A small class-conditioned image diffusion model, trained from scratch: 26800 steps.
Rows from block 3 of a small class-conditioned image diffusion model, named by matrix and row number. Rows with one number within an expert belong to one neuron, the router's apart. Each number is 128 + 24 x the weight over its row's rms, rounded and kept within 0 to 255. All counts start at 0.
Before each expert's rows are labels from the 100 images, of 14976 (inputs lightly noised), where the router gives the expert most weight on average: "responds to" is what is common among them. Only what is clearly more common there than usual is listed. The data: coloured fractals of 300 iterated function systems on busy backdrops. In brackets: how many of the 100.
# router: slot weights (model.blocks.3.mlp.router.weight, 32x192, trained with AdamW), inputs 0-191
# up: expert up (model.blocks.3.mlp.up, 16x96x192), inputs 0-191
# down: expert down (model.blocks.3.mlp.down, 16x192x96, transposed), outputs 0-191

# expert 1
responds to: sparse (93); grey (28); orange (25)
router.2 [176 142 138 186 128 107 127 112 142 132 142 143 100 136 127 133  90 151 147 131 135 139 127 139 142  91 124 112 117 105 140 106 168  98 138 167 113 131 119 145 150 131 129 129 148 122 122  86  69 118 126 172 137  59 130 130 149 151 110 100 125 148 153 102 124  99 121 122 161 101 143 104  78 155 113 154  98 120 100 143 123 119 110 141  89 119 158 125 100 124 125 148 100 142 119  96 132 108 131 167 124 146 122 101 125 138 134  66 131  96 113 147 127 134 129  91  66 128 111  90 115  96 164 108 137 112 136 134 145  96 191 130  88 112  90 110  48 156 129 137 135 116 130  89 166 130  87 114 112 118 100  98 113 140 134 123 133 109 124 106 103 141 149 124 143 134 138 104  99 124 172 154  96 146 121 106  91 136 133 135  91 181 107 127 114 100 116 139 114 123 147 122]
router.3 [114 149 140 151 146 138 141  94 120 152 128 119 134 181 107 127 123 164 166 139 133 113 145 146 168 112 138 120 150 148 123 151 142 151 117 149 117 103 137 120 126 169 145 121 162 105 115 106 131 127 117 128 137 117  98 144  97 144 129  81 151 153 131  83  94 134 137 154 153  79  78 120 133 147 149 119 133 114 114 105  98 131  97 152 154 145  85 161 168 162 110 130 123 141 129 140 165 121 132 102 135  93 127  78 181 158 105 113 173 178 160 123 158 106 107  59 108 136  91 104 105 136 116 105 171 143 154 131 168 149 148 132  88 123 138 105 103 142  88 158 136 153 113 116 152  79  80 116 150 131 126 148 118 169 167 146 137 111 121 125 111 114 128 136 140 142 144 189 122 130 131 138 112 140 119 102 109 132 114 110 110 173 129 144 128 129 159 141  78 129 149 115]
up.1 [144 102 151 135 137 104 122 154 131 158 164  97 148 118 117 106 136 171 104 130 132 109 167 162 121 107 150 187 109 128 132 161 154  99 123 134 124  91 131 105 113  97 135 136 145 123 128 158 134 109 130 130 160 132 153  73 140 129 125 130 177 140 123 138 107 151  87 133 137 124 160 128 160 125 108 143 162 148 130 163 141 110 164 102 108  78 145 144 159 117 106 139  88 120 103 171 124 128 150  65  91 159 187 148 151 111  99 153 160 127 125 154 148 117 146 157  99  84 150 127 136 112 152 158 122 146 104 123 120 132 141 103 134 153 139 122 152  75 145  75 117 101  85  86 151 125 132 128 178 157 111 118 121 161 140 128 105 106 106 102 142  97 143 177 131  70 105 137 130 138 110 132 147 106 121 131 132 147 120 113 137 157  89 126 157 138 126 139 152  96 141 145]
down.1 [112 131 128 108 115 107  82 124  87 145  75 130 133 114 121 123 154 149 186 148 122 158 164 109 103 156 163 114 105 129 136 152 115 151 135 135 132 121 149 102 110 124 111 112 127 116 123 129 121 148  96 136 138 119 152  92 149 155 125 151  85 131 121 128 121 110 102 135 149 128 127 117 135 118  90 139 101 138 141 121 135 114 100 152 133  75 132 110 140 116 127 197 143 119 118 156 107 138 100 100 136 154 104 143 158  91 121 112 150 174  87  92  95 163 167 116 129 160 118 137 125 152 136 122 124 139 134 114 154 143 160  90 144 130 138 165  91 173 103 150 160 189 118  93 142 115 140 139 103 156 103 143 119 154 105 186 114 105 117 168 134 150 136 147 154 151 102 103  85 153 129 110  96 140 114  91 132 138 126 100 157  83  82 156  94 112 138 131 187 138 109 128]
up.2 [ 94 132  63 183 105 164 124 142 121 116 108 130 128 122  98 143 115 136 131 136 129 144 117 111 145 106 152 126 173  99 166 180  84 133 145 136 146  94  91 120 120 111 124 125 133 117 139 143 141  88 177 106 121 110 107 132 116 121 126 110 128 128  91 171 125 129 134 139 133 148  96 135 136 122 104 166 150 110 148 103 115 100 119 112 113 132 136 164 195  90 138 133 128  82 153  98 149 113 137 142 139 156 143 130 161 129 119 163 146 137 121  87 136 158 127 105 126 127 128 155 140 153 138  92 128 133 102  78 135 149 161 101 136 123 124 114 144 125  74 162 124 157 103 140 129 130 124 134 114  98  87  99 119 131 127 154 111 128 114 133 178 120  95 159 130  82 108  75 161 107 122 101 109 162 142  99 164 167 156 140 119 170 110 127 139 144 131  72  98 104  88 110]
down.2 [172 142  74  79 196 157 137 142 135 152 159 132 150 145 147 126 122 139 122 158 115  81 125 170 142 174 165 136 176 123  64 186 101 142 120 139 123 110 158 149 123 123 143 115 133 131 131 121 147 108 159 112 133 119  90 142 108 100 126 124 123 144 178 115 124 119 154 110 132 134 104 118 122 142  96 125 122 112 157 111 150 103 141 139 130 142 161 101 186 118 153 119  97  93 142 113 148 108 131 138 113 157  98 116 147 117 145 187  98 148 103 143  91 116 138 154 128 127 126 104 107 109 148 149 112 123 100 103 139 167  71 117 130 138 108 121 159 139 149 164 131 145 157 167 135 120 133 134 130  84  98 138 130 130 140 167 149 132 122 138 178 136 136 132  95 139 107 142 147 129 123 151 132  84 138  98 123 142 129  94 130  95 107 119 120 122 133  75  82 120 165 117]
up.3 [135 109 156 145 156 110 146  99 126 146 136 111 133 150 136 115 111 140 120 141 163 109 129 165 144 148 131 114 137 123 140 167 125 140 105 114 120 129 100  93 113 121 141 166 122 130 163 120  79 129 143 102 161 146 134 129  92 117 141 100 145 106 109 122 115  99 147 118 163 114 146 104 112 175  86  72 117 130 145 129 127 119 125 146 146 116 120  88 180 103 123  94 140 136 180 118 128 131 139  71 114  92 155  92 136 132 123 133 161 154 165 157 128 132 123 109  84 123 170 142 131  83 109 122 130 131 128  98 141 142 115 107 135 141 163 180 164 164  95 123 119 130 100 150  91 131 103 119 121 104  88 115 110  87 108 109 121 128 114 123  85 129 133 140 145 176 113 151 103  91 179 142 103 104 189 116 175 131 111 114  96 101 165 129 137 157 127  81 100 104  94 129]
down.3 [144 128 152 128  79 114 153 175 132 107 131 167 117 151 158 131 145 100 127 109 113 130 118 121 120 120 126 145 160 168 131 135 147 124 161 164 137 128 137 145 145 141 136 107 118 129  94 144 125 143 124 115 133 128  83 153  85 135 134 143 122 104 123 143 104 153 166 135 167 112 131 134 152  72 120  68 135 139 119 106 154 127 143 117 141 117  96  92 186 133 145 101 111 147 156 170 135 131 138  52 102 118 116 169 165 133 137 104 145 161  97 106 140 101 157 169 114 151 137 125 128 155 125 141 125 135 168 107  99 129 179 133 119 130 162 155 156 104 165 127 109 110 171 110 141 126 131 133 102 126 115 115 172 110 144 116 125  86 141 112 130  99 130 137 162  88 135  84 100 113  97 102 159 166 136 139 116  81 120 122 149 144 174  97 131 124 105  82  92 165 136 131]

# expert 9
responds to: sparse (91); orange (46)
router.18 [131 151 137 136 108 149 134 111 115 128 124 106 140  81 133 125  72 134 132 101 100 102 128 133 154 134 154 109 130 162 119 105 159  87 158 126 128 141 129 133  43 116 115 160 142 151 128  97 143  93 159 158 123  77 179 130 147 148 101 150 111  90 102  99  88 157 163 153 119 143 152 115 120 106 121 139  87 174 153 108 135 177 110 152 133  86 157 120 127 152 118 158 105  98 126 143 145 118 131 162 127 128 137 140 157 135 138  86 127 122 100 154 132 153 129 108 116 108 128 101 140 114 144 105 122 121 141 108 112 159 191 114 146 139 125 121 147 134 148 137  88 122 113  85  88 119 152 111 114 128  87 148 110 135 111 161 117 106  91 146 143 153 103 122 203 130 131 117 140 104 144 147  95 152 159 116 181  94 110  96 140 113 120 115 160 117 130 107 136 148 127 135]
router.19 [139 161 127 157 144 139 115 120 159 150 160 102 192 139 108 109  86 137 189  93 125 117 114 115 172  63 122 130 136 122 146 138 137 108 158 179 139 105 173 171 116 140 103 155 162 136 113 138 136 119 122 147 155  91 108 159 125 133 153 126 148 127 116 127 126 147 123 114 130 115 131 154 160 145 135 129  97  89  81 131 119 124 138 130 132 122 125 146 119 125 171 177  99 126 120 116 134 139 134 138 157 154 125 139 131 128 156  74 142 126 104 110 132 131 114 110  92 125 114 141 158 112 147 129 156 127 168 145 124 125 139 134 113 107 120 119  60 154 138 169 169 137 112 139 199  95  75 143 129 135  93 121 118 117 131 138 160 171 120 132 126 145 120  96 157 106 135 113  86 126 128 138 114 136 114  64 109 176 149 134  65 131 136 115 108 118 120 147 129 130 149 122]
up.8 [180 134 117 126 137 102 160 135 113  82 113 148 130 165 153 121 149 145  77 127 147 154 140 100 120 159 101 166  97 215 142 153 149 146  84 113 170 110 136 118  81 141 126  94 105 127 168 130 110 152 140 106 111 124 142 122 122  99 122  83 123 139 122 159 113 125 143 160 105 118 120 139 120 101 113 124 154 192 123 160 147  90  81 112 107 141 125 106 130 134  97 113 136 150 163  83 140 169 140 108 128 129 141 106 116 130 138 187  89 153 155 125 166 114  98 143 133 152 116 153 109 142 195 137 119  89 119 139 125 149 107 144 118 160 130 129 149 107 145 113 129 138 133 138  98 127 122 140 144 112 140 150 117 162 141 129 131 153 168 122 120 153 143 145 132 139 114 141 126 140  92 113 125 136  60 135  89 157 138 174 134 138 126 111 122 140 136 121 109 130 174 128]
down.8 [ 88 133 115 150 119 116 166 135 135  85 170 134 123 154 138 151 116 136 119 122  92 102  79 121 127  94 133  99 128 189  96 127 174 124 145 147 188 107 124 151  46 123 116 155 136 119  92 118 135 130 158 115 128  86 144 126 113 118 125 136 126 139 155 112 106 111 130 140 108 124 129 127 184 163  96 120 120 197 118 148 104 121 160 141 155 107 136 150 143 124 115 103 124 145 124 131 115  97 123 124 146 113 138 142 140 132  90 164 137 131  96 119 100 136  97 134 119 102 165  99 154 133 211 149 123 128 116 137 129 131 136 125 151  99 117 141 148 172  92 150 119 101 173 106 132 138 141 123 129 104 149 132 126 119 136  98 151 112 115  96 104 206 139 169 136 137 118 133 121 115 153 116 111 119 113 126 117 143 128  69  91 113 126 122 124 102 114 108  98 108 122 102]
up.9 [ 83  65 127 155 141  98 117 113 172  90 109 101 122 139 169 113 157 116 134 116 167 157  84 162 132  89 145 157 108 129 126 132 134 138 102 107 141 126 143 103 164 178 116 121  60 112 145 149 112 134 105  97 147 151  99 131 121 148  87 126 144 106 146 134 102 109 126 123 132  82 133 110 109 134 119 158 126 162 131 168 171 126 111 148 128 142 114 148 129  98 115 118 144 126 118 100 114 126 107 132 107 122 155  94 147 145 134 199 120 112 108  88 123 144 103 137 138 153 106 149 146 105 123  78 120 140 144 132 168 111 175 118 121 151 123 113 152 113 132 122  94 116 129 144 150 160 179 149 113 138 122 118 153 165 158 126 170 109  96 158 130  62 143 104 132 128 106 116  88 140 123 119 135 129 153 132 145 173 101 110 100 132 159 130 133 168 127 109 114 169 131 130]
down.9 [158 101 121 145 167  96 192 144 113 171 111 147 153 108 105  96  97 133 101  82 128 132 116 100  79 150 129 121 139  83 158 134 171 140 104  81 136 160 128 127 120 143 126 123 169  98 137  66  98 138  82  78 100 141  86 113 116 141  93 124  97  89 122 126 105 140 114 125  92 132 141 102 114 133 163 157 124  97 157 139  92 168 127 167 136 119 107 114 132 135 122 145 144 128 112 134 106 141 108  86 118 145  95 175 121 113 134 139  79 135 108  94 143 166 142 107 107 112 135 128 110 126 105 155 126 112 127 128  75 140 110 156 103 145 136 104 154 112 122 125 128 117 111 135 138  98 101 162 109 124 155  56 112 141 115 108 154 118  99  73 133 133 125 142 147 132 128 132 150 142 136 158 160 102 119 127 135 152 145 130 103 153 102 116 135 129 165 115 121 120 120 144]
up.10 [142 101  97 164  78 160 105 146 112 132 171 115 135 130 126 112 124 144 109 132 144 146 147 115 167 195 128 125 156  98 127 197 166 139 154 139 139 133 133 127 153 113  95 151 165 153 126 130 149 121 103 101 115 150 157 176 194 171 183 107 142 147  95 118 153 170  66 111 172 128 120 134  97 104 118 113 155 142 139 135 150 170 131 133 124 120  91 127 114 150 155 142  81 149 146 146 112  92 167 148 129 137 101 129 112 165 132 115 147 103 136 108 134  91 119 129 126 122 178 117 163 151 127 169 100 145 126 146 157 123 102 129 158 136 133 141 131 118 104 117  78 145 111 124 159 144 115 123 111 145 125 133 136 115 110 112 127 109 110 148 175 134 124  93 110  98 135 155 139 135 107 119 165 129 101 140 135 123 138 136 136 115 177 161 165 129 134 118 101 116 111 132]
down.10 [115 136 108 118 161 143 133 108 119 112  93 169 136 146 116 151 109 158 129  86 105  91 132 110 106  66 114 146 141 106 109 133 152 105  61 119 131 113  95 156 154 106 198 112 122 107 174 102 153 127 148 125 169 143 151 155 122 175 169 145 114 173 118 114 132 113  93  91 143 147 154  96 146 172 145 106 147 131 108 136 140 113 138 140 124 119 136  89 132 145 167 133 175 145 143 135 106 143 110 101 121 173 180 141 126 123  89 133 161 120 153 156 144 156 130 111 142 170 133 141 111 139 126  77 150 110 140 130 148 132 156 120 141 131 130 130 138 109 126 141 150 105 108 138 136 160 167 121 132  95 128 124 103  94 132 156 128 158 164 140 139 139 137 111  91 120  92  86 141  86 144  97 120  98 117 116 115 103 124 110 149 153 132 152 149 151 119 149  82 170 126 142]

# expert 4
responds to: sparse (63); blue (29)
router.8 [113 145 111 149 147 141 131 149 112 151 127 131 122 117  98 122 123 177 152 116 125 156 127 142 184 115 153 141 127 143 128 113 134 119 131 157 110  93 157 137 129 190 139 126 149  92 117 141  89 124 160 138 122 132  90  93 113 168 134  76 130 127  85 115 145 108  86 110 193  92 152 112 116 149 123 104 143 120 111 129 144 131 101 168 135 130 106 128 124 153 155 143  98 132 116 143 155 116 128 159 131 130 157  72 120 132 142 109 150 143 177 106 123 110 117 138 137 158 112 137  97 127 127 112 167 155 108 142 156 140 165 114 106 119 116 194 108 165  94 153 127  95 168 115 134  61  82 111 166  98 136 136 126 174 145 144 136 131 103 119 148 104 123 148 130 131 144 133 130 139 127 169 132 158 121  77  90 195 115 129 124 156 125 117 118 152 149 160 121 133 128 111]
router.9 [122 104 121 116 125 125 132  77  94 155  97 121 129 140 154 142  94 128 142 128 142  92 174  90 143 140 142 129 152 100 163 141 164 114 160 118 136 160 131 124   0 150 122 114 117 154 110 151 122 151 146 141 101 123 146 118 147 107 121 151 136 169 125 105 123  93 126  69 162 138 142 129 121 120 130 107 107 115 111  97 140 161 119  95 157 126 127 121 131 152 118 163  96 110 135 171 140 114 105 173 130 138 145 105 168 153 129  64 123  98 129 130 128 100 134  77 120 114 115 149 137 111 142 117 145 104 156 146 134 107 149  96 113 119 143 156 110  99 139 143 144  91 134  68 125 136  83 122 122 144 110 146  83 141 159 105 129 135 118 101 130 137 134 146 136 156 143 135 139 144 137 137 133 134 114 114 165 138 112 147 102 158 113 121 114  92 135 137 111 112 172 125]
up.1 [104 137 151 104 123 109 135  94 136 117 128 106 163 111 117 164 132 115 105 108 143 118 149 124 147 156 120 146 132 104 142 127 112 127 105 161 120 131 144 116  25  95 130 130 118 134 135  99 143 108 116 122 104 131 113 162 133 126 127 162 168 135 141 123 106 120 137 106 108 141 165  74 166 107  83 183  96 136 132 124 136 170 123 128 108 111 162 149 159 147 140 132 131 130 138 125  81 164 144 142 155 135 140 143 152  59  99  84  98 147 134 141 129 147 129 163 126 128 119 108 128 127 104 140  98 195 149 124 128  61 123 162 176 122 155 101 152 103 126 152 107 131 132 136 136 127 114 109 122  96 121 150 155 153 118 100 163 145 115 134 113 157 101 113 126 117 122 133  99 102 158 107 109 149 136 139 164 117 140 166 131 113 145 112 109 166 164  96 133 183 108 120]
down.1 [108 118 118 118 145 135  87 144 168 137 156 128  96 138 158 154 114 132 126 161 112 111 121  93 116 135 137 107 129 143 120 130 120 129 111 180 114 133 138 115  32 123 126 115 133 163 133  77 120  61 151  86  95 141  76 147 137 111  85 164 109  98 137 131 110 118 113 140 154 136 108 130  76 131 124 163 117 127 155 117 118 136 107 138  96  92 114 101 111 106 123 101 128 127 110 156 133  77 129 126 107 144 124 120 148 140 130 145 114 143 160 153 148 123 108 128 111 140 142 128 160 133  91 117 100 103 117 148  78 226  89 159 140 130  99 113 179 135 119 135 148 153 121 147 142 168  61 111 120 123 112 141 142 158 132 114 100 108 119 122 133 149 103 113 101 134 123  95 123 127 146 148 126 150 141 115 141 151 140 105 137 101 118 103 110 136 104 141 119 137 155 144]
up.2 [135 157 105 115 156 145 134 149 114 100 110 116 103 115 112 136 129 121 131 141 144 158 135 144 135 130 118 152 138 130 136 106 105 112 127 123 166  89 136 111 139 124 142 109 164 102 143  93 138  93 104 133 123 133 132 118  97 173 128  92  99 133 112  99 122 128 173  76  98 179  93 121 102 144 137 108 127 119 108 165 140 181 130 148 143 147 162 142 151 134  77 103 131 124 157  95 130 129 127 120 145  95 106 101 171 110 121 127 170 130 140 103  80 118 132 129 155 134 151 115  82 125 114 118 161 143  81 154 132 145 135 134 155 124 109 120 131 115  73 170 145 161 136 113  92 124 129  80  85 155 133 170 169 125 168 120 127 152 120 141 143 122 124 125 104 121 122 139  72 122  59 145 152 160 170  62 155 152 122 111 126 143 133  93 109 112 147 104 142 125 155 114]
down.2 [129 147 106 139 112 132 119 120 136 115 174 127 121 118 132 143  96 103 144 145 149  96 102 142 130 144 102 118 144 142 127 124 108 115 145 104 153  97 125 134 111 118  81 155  83 172 125 140 129 132 109 104  99 144 137  85  95 158 104 155 142 140 149 143 109 119 182 165  92 171  88 133 148  98 133 112 147 138 120 171 114 188 119 129 143 163 147 130 161 159  77 104 121 143 144 117 133 117 120 104 131 123 154 143 140 136 152 127 155 117 115 138 167 130 136 142 164  98  85 121 165 115 129 137 109 119 125 156 124 109 134 136 125 146 113 150 148 119 155 173 117  59 133 111 116 102 140  75 141 172 112 188  92 138  92 107 152 106 164 126 146 129 126 153 134 136 147 101 105 101 180 161  91 114 181  82 148 149 106 132 117 137 153 124 141 135 130 133 166 116  97 110]
up.3 [ 85 134 139 146 112 108  84 130 150 125 123 130 131 140  91  99 148 145  90 169  92 107 153 133 107 115 126 142 125 114 148 119 136  77 160 137 126 131 129 105 142 161 164  86  94 152 186 161 183  84 107 166 124  93 105 150  97 150 148 135 123  94 137 141  78 111  96 133 146 143  85  98 102 165 132 105 129 161 109 112 111  99  85 112 139 139 157 160 145 129 154  66 140  67 149 104 132 118 128 133  90  99 165 136 134 162 136 117 154 133 138 149 131 117 128 139 114 144 155 115 138 133 132 126 121  98 129 129 126 138 177 165 135 161  98  95 127 126 101 104 116 140 129 138 113 122 119 118 158 137 122 164 128 112 137 136 147 121 125 135 104 142 125 147 133 145 110 136 114 120 134 148 143 111 129 117 100 119 144  68 137 132 137 181  92 119 178  81 117 121 136  76]
down.3 [164 127 119 127 139 114  91 137  90 143 128 111  97 122 142 153 101 137 177 112 176 123 123 108 115 123 142  96 106 115 127 121 156 184 101 119 128 135 147 133 126 139  81 146 176  97  54 101 173  91 117 159 117  99  92 137  86 164 130 109 156  90 144 122  93 144 105 137 150 159 103 130 159  86  88 121 107 160 112 107 154 109 191 126 150 162 154 102 157 127 126 109 132  85 165 106 158 150 141 133 160  97 121 121 131 163 134 134 154 123 117  98 146 113 131 123 103  96 100 117 132 118 129 130 144 135 137 129 111 133  99 132 146 118  74  71 118 134 128  95 144 114 119 116 146 142 148 147 117 131 115 161 124 102 111 128  73 147 118 124 103 160 135 120 133 100 100 117 127 116 129 104 142 174 158 142 103 110  87 173 122 150 125 143 144 128 134 103 121 143 131 113]

# expert 8
responds to: dense (72); orange (32); blue (26)
router.16 [150 128 121 111  75 117 119  79 125 133 105 108 125 152 152 135  99 138 150 125 132 172 140 135 178 118 140 123 136 110 112 118 140 137 127 117 134 142 111 134 118 124 130  79 132 186  66 138 142 144 125 140 103 126 131 175 181 107 137 119 137 120 118 201 123 153 113  94 180 138 115 109 105 135 125 108 108 105 105 149 119 139 115 134 130 158 134 131 135 118 154 125  68 123 103 154  59 121 110 117 118 101 173 118 146 143  96 124 107  96 112 143 138 157 119 112 125 133 115 127 130 109 128 160 181 113 128 124 112 129 128 126 109 119 156 107 153 107 132 128 116  90 125 127 118 102  98 124 164 159 133 154 163 203 131 127 157 120 150 124  95 105 145 102 132 133  94 114  84 125 135 105 135 149  76 122 146 120 100 144 134 162 161  96  71 100 145 135 144 151 116  89]
router.17 [105 102  86 121 122 176 139 125 112 122  89 132 129 118 171 121 131 129 120 127 124 163  88 105 135 132  79 108 110 127 107  85 127  85 146 109 138 142  81  99 119  96 115 136 134 148 155 120 196  87 119 121 141 116 163 122 143 123 123 110  91 138 158 100  66 148 112 113 120 133 109 139 147 132 154 123 119 162 141 135  85 129 124 150  97 116 178  92 175 139 126 138 141 115 143 143 157 121 104 148 180 120 147 125 126 172 133 171  95 116 124 119 180  96 103  94 124 107  90 111 139 140 119 149 168  96 118 145 139 155 104 161 134 127 119 176 176 136 147 119  93 133 177 119 127 151 114 130  75 130  80 115 112 122 142 137 122 119  84 107 129 108 150 143 149 121 134  89 128 167 137 127 118 137 142 136 153 108 108 141 165 121 125 114 156 136 110 153 148 154 113 134]
up.1 [122 163 119 133 167 118 152 124 155 154 134 182 154 108  92 105 157 132 135 139 115  99 125 117 104 145 102  97 124 166 139  92 112  91 109  81 129  89 165 122 103 125 102 126 123  70 142 143  89 126 117 109 119 137  63  99  83 135 108 113 121 147 127 119 154 143 164 144 102  59 143 135 131 131 111 124 135  99 153 118 151 161 150 133 135 118 120 149 116 149 141 151 141 142 154 143 125 102 127 131 103 152 130 119 131 106 153 156 168 120 147 143 169 131 122 126  98 109 115 109 117 132 161 122 146  92  78 111 134 183 123 168 121 104 115  91 175 154 140 137 106 104 131 128 103 205 138 155  94  89 122 119 112 146 117  76 117 116  96 109 145 132 138 142 143 115 116 160 140 131 171 137 126  93 115  84 122 127 145  98 134 126 110 142 154 142 113 153 118 153 149 110]
down.1 [ 83 164 134 122 127 122 124 124  84 147 139 135 137  88 165 122 112 115 114 149 109 140 158 117 139 166  88 163 126 104 149 106 135 145 143 112 126 103 138 117 128 157 154 131 103 160 115 114 158 104 119 133 137 160 125  92 101 107  91 123 128 140 140 111  78 154 135 168 107 119 155 120 170  95 124 133 101  88 118 136 127 164 150 170 116 122 153 151 133 153 138 131 132 128 162 124 118 135 140 154 118 128  97 164 127 137 114 128 149 115 139 154 104 122  97 132 158 157 193 120 107 154 176 121 114 145 107  81 147 120 131 135 124 148 118 125 164  70 119 141  98  98 118 142 146 163 120 149 156 140 106  68 113  93  94  83 153 161 112 137 132 109 132 135 162 130 124 164  81 167 103 123  88 148 135  93 119 106 196 129  95 157 149  98 128 119 158 108 131 143 154 137]
up.2 [131 144 161 141 127 128 143 106 145  81 129 102 121 107 135 122  92 132 109  81 114 136 109 132 152 115 132 134  98 106  89 143 121 102 140 153 141 148 153 173 117 191 126 160 100 134 150 126  95 115 122 152 131 153  79 102 125 100 115 152 141 142 121 133 123 125 155 147 124 161 140  94  79 161 166 152 120 152 104 129 146 109 107 147 124 131 150 132 139 136  85 105 120  75 148 141 149  85 109 116 129 111 135 177 150  91 119 140 100  91 101 115 139 119 179 111 143 109 132 136 168  78 113 121 132 139 178 117 137 140 160 122 112  57 118  67 113 119 180 148  95 161  91 136 112  82 110 108 118 122 103 150 117 122 124  90 102 113 151 157 147  74 117 166 124 114  93 154 121 120 144 134 130 138 152  97 128 104 122 149 122 147 116 114 131 122 128 127  99 127 133 117]
down.2 [133 120 166  95 136 143 133 126  71 130 116 184 157 109 149 169 122 140 132 110 143 141 181 148 109  95 102 133 161 136 148 142 122 133 132 140 104 145 132 100 143 155 104 142 119 149 144 151 124 104 142 118 104 107  81 124 115 133 178 113 138 122 156 188 123 151 158 145 165 141 148 186  71 104 114 161 165  95  99 144 107 156 144  84 128  99 101 138 135 105 113 137 119 116 126 147 116 136 108 119 130 145 167 125 175 148 139 142  98 140 166 116 111 112 109 142 107 109 112 133  81 126  73 160 126 164 176 129 129  84 125 169 111 103 101 140 154 131 131 109 164 139  96 128 151 141 168 131 152 133 124 136 139 134 154 130 142 120  91  96 120  62 106 115 148 128 118 113 132 119 116 120  87 121 188 132 122 128 156 129 128 143 116 144 155 151 155 132 130 151 136 137]
up.3 [130 140 171 104 130 121 154 119 159 119 146 151 133  99 127  95 133 113 149 169 128  66  78  78 115  98 139 123 128 129 118 123 164 147 116 141 131  96 169 147 148 145 157 128 120 163 140 170 128 147 115 138 149  85  67 109 117 157 168 161  93  91  94 120 139 105 164 159  92 120 158 108 113  79 177 117 113 155 147 156 141 170 142 108 139 122 112 135 118 149 119 178 114 148 164 148 146 130 115  87 135 155 145 143 139 105 119 139 109 145 146 135 118 145 139 118 158 116 158 108 110  91 108 129 123  88 106 141  92  80 133 127 164 143 142 106 122 140 115  87 128 103  98 175 131 114 122 151  99 142 122 141 185 139 127 101 111 143 148 133 136 102 129 126 134 130 136 165 134 119 166 125 163 123  99 110 144 134 110 123 167 110  76 112 126 141 116 145  90 139 125 115]
down.3 [161 106 139 128  84  84 117 142 132 115 104 130 156 123 115 117 142 110 110 134 146 114 134 102 114 114 144 123 128 166 132 110 142 129  94 102 155 112 155 147 111 160 141 122 109 143 110 171 139 129 161 141 149  21 145 138 109 136 147 128 131 122 107 150 128 126 105 163 134  94 118 153 149 124 126 138 126  65 120 122 141 143 123 107 137  77 148  94 128 126 151 158 152 116  97 133 121 153 125 128 142 131 145 167 114 138 130 128  87  77 126 158 162 107 101 132 122 117 139 175 135 174 105 156 124 111 128 118 132 163 148 141 157  56 107 140 105 112 102 128 115 121 148 112 153 195 163 118 165 141 106  96 138 133 154  81 124 139 127 115 135  64  88 111 129 132 147 123 117 155  94 144 125 141 127  71 173 108 134 144 102 108 131 137 106 127 135 141 127 101 116 112]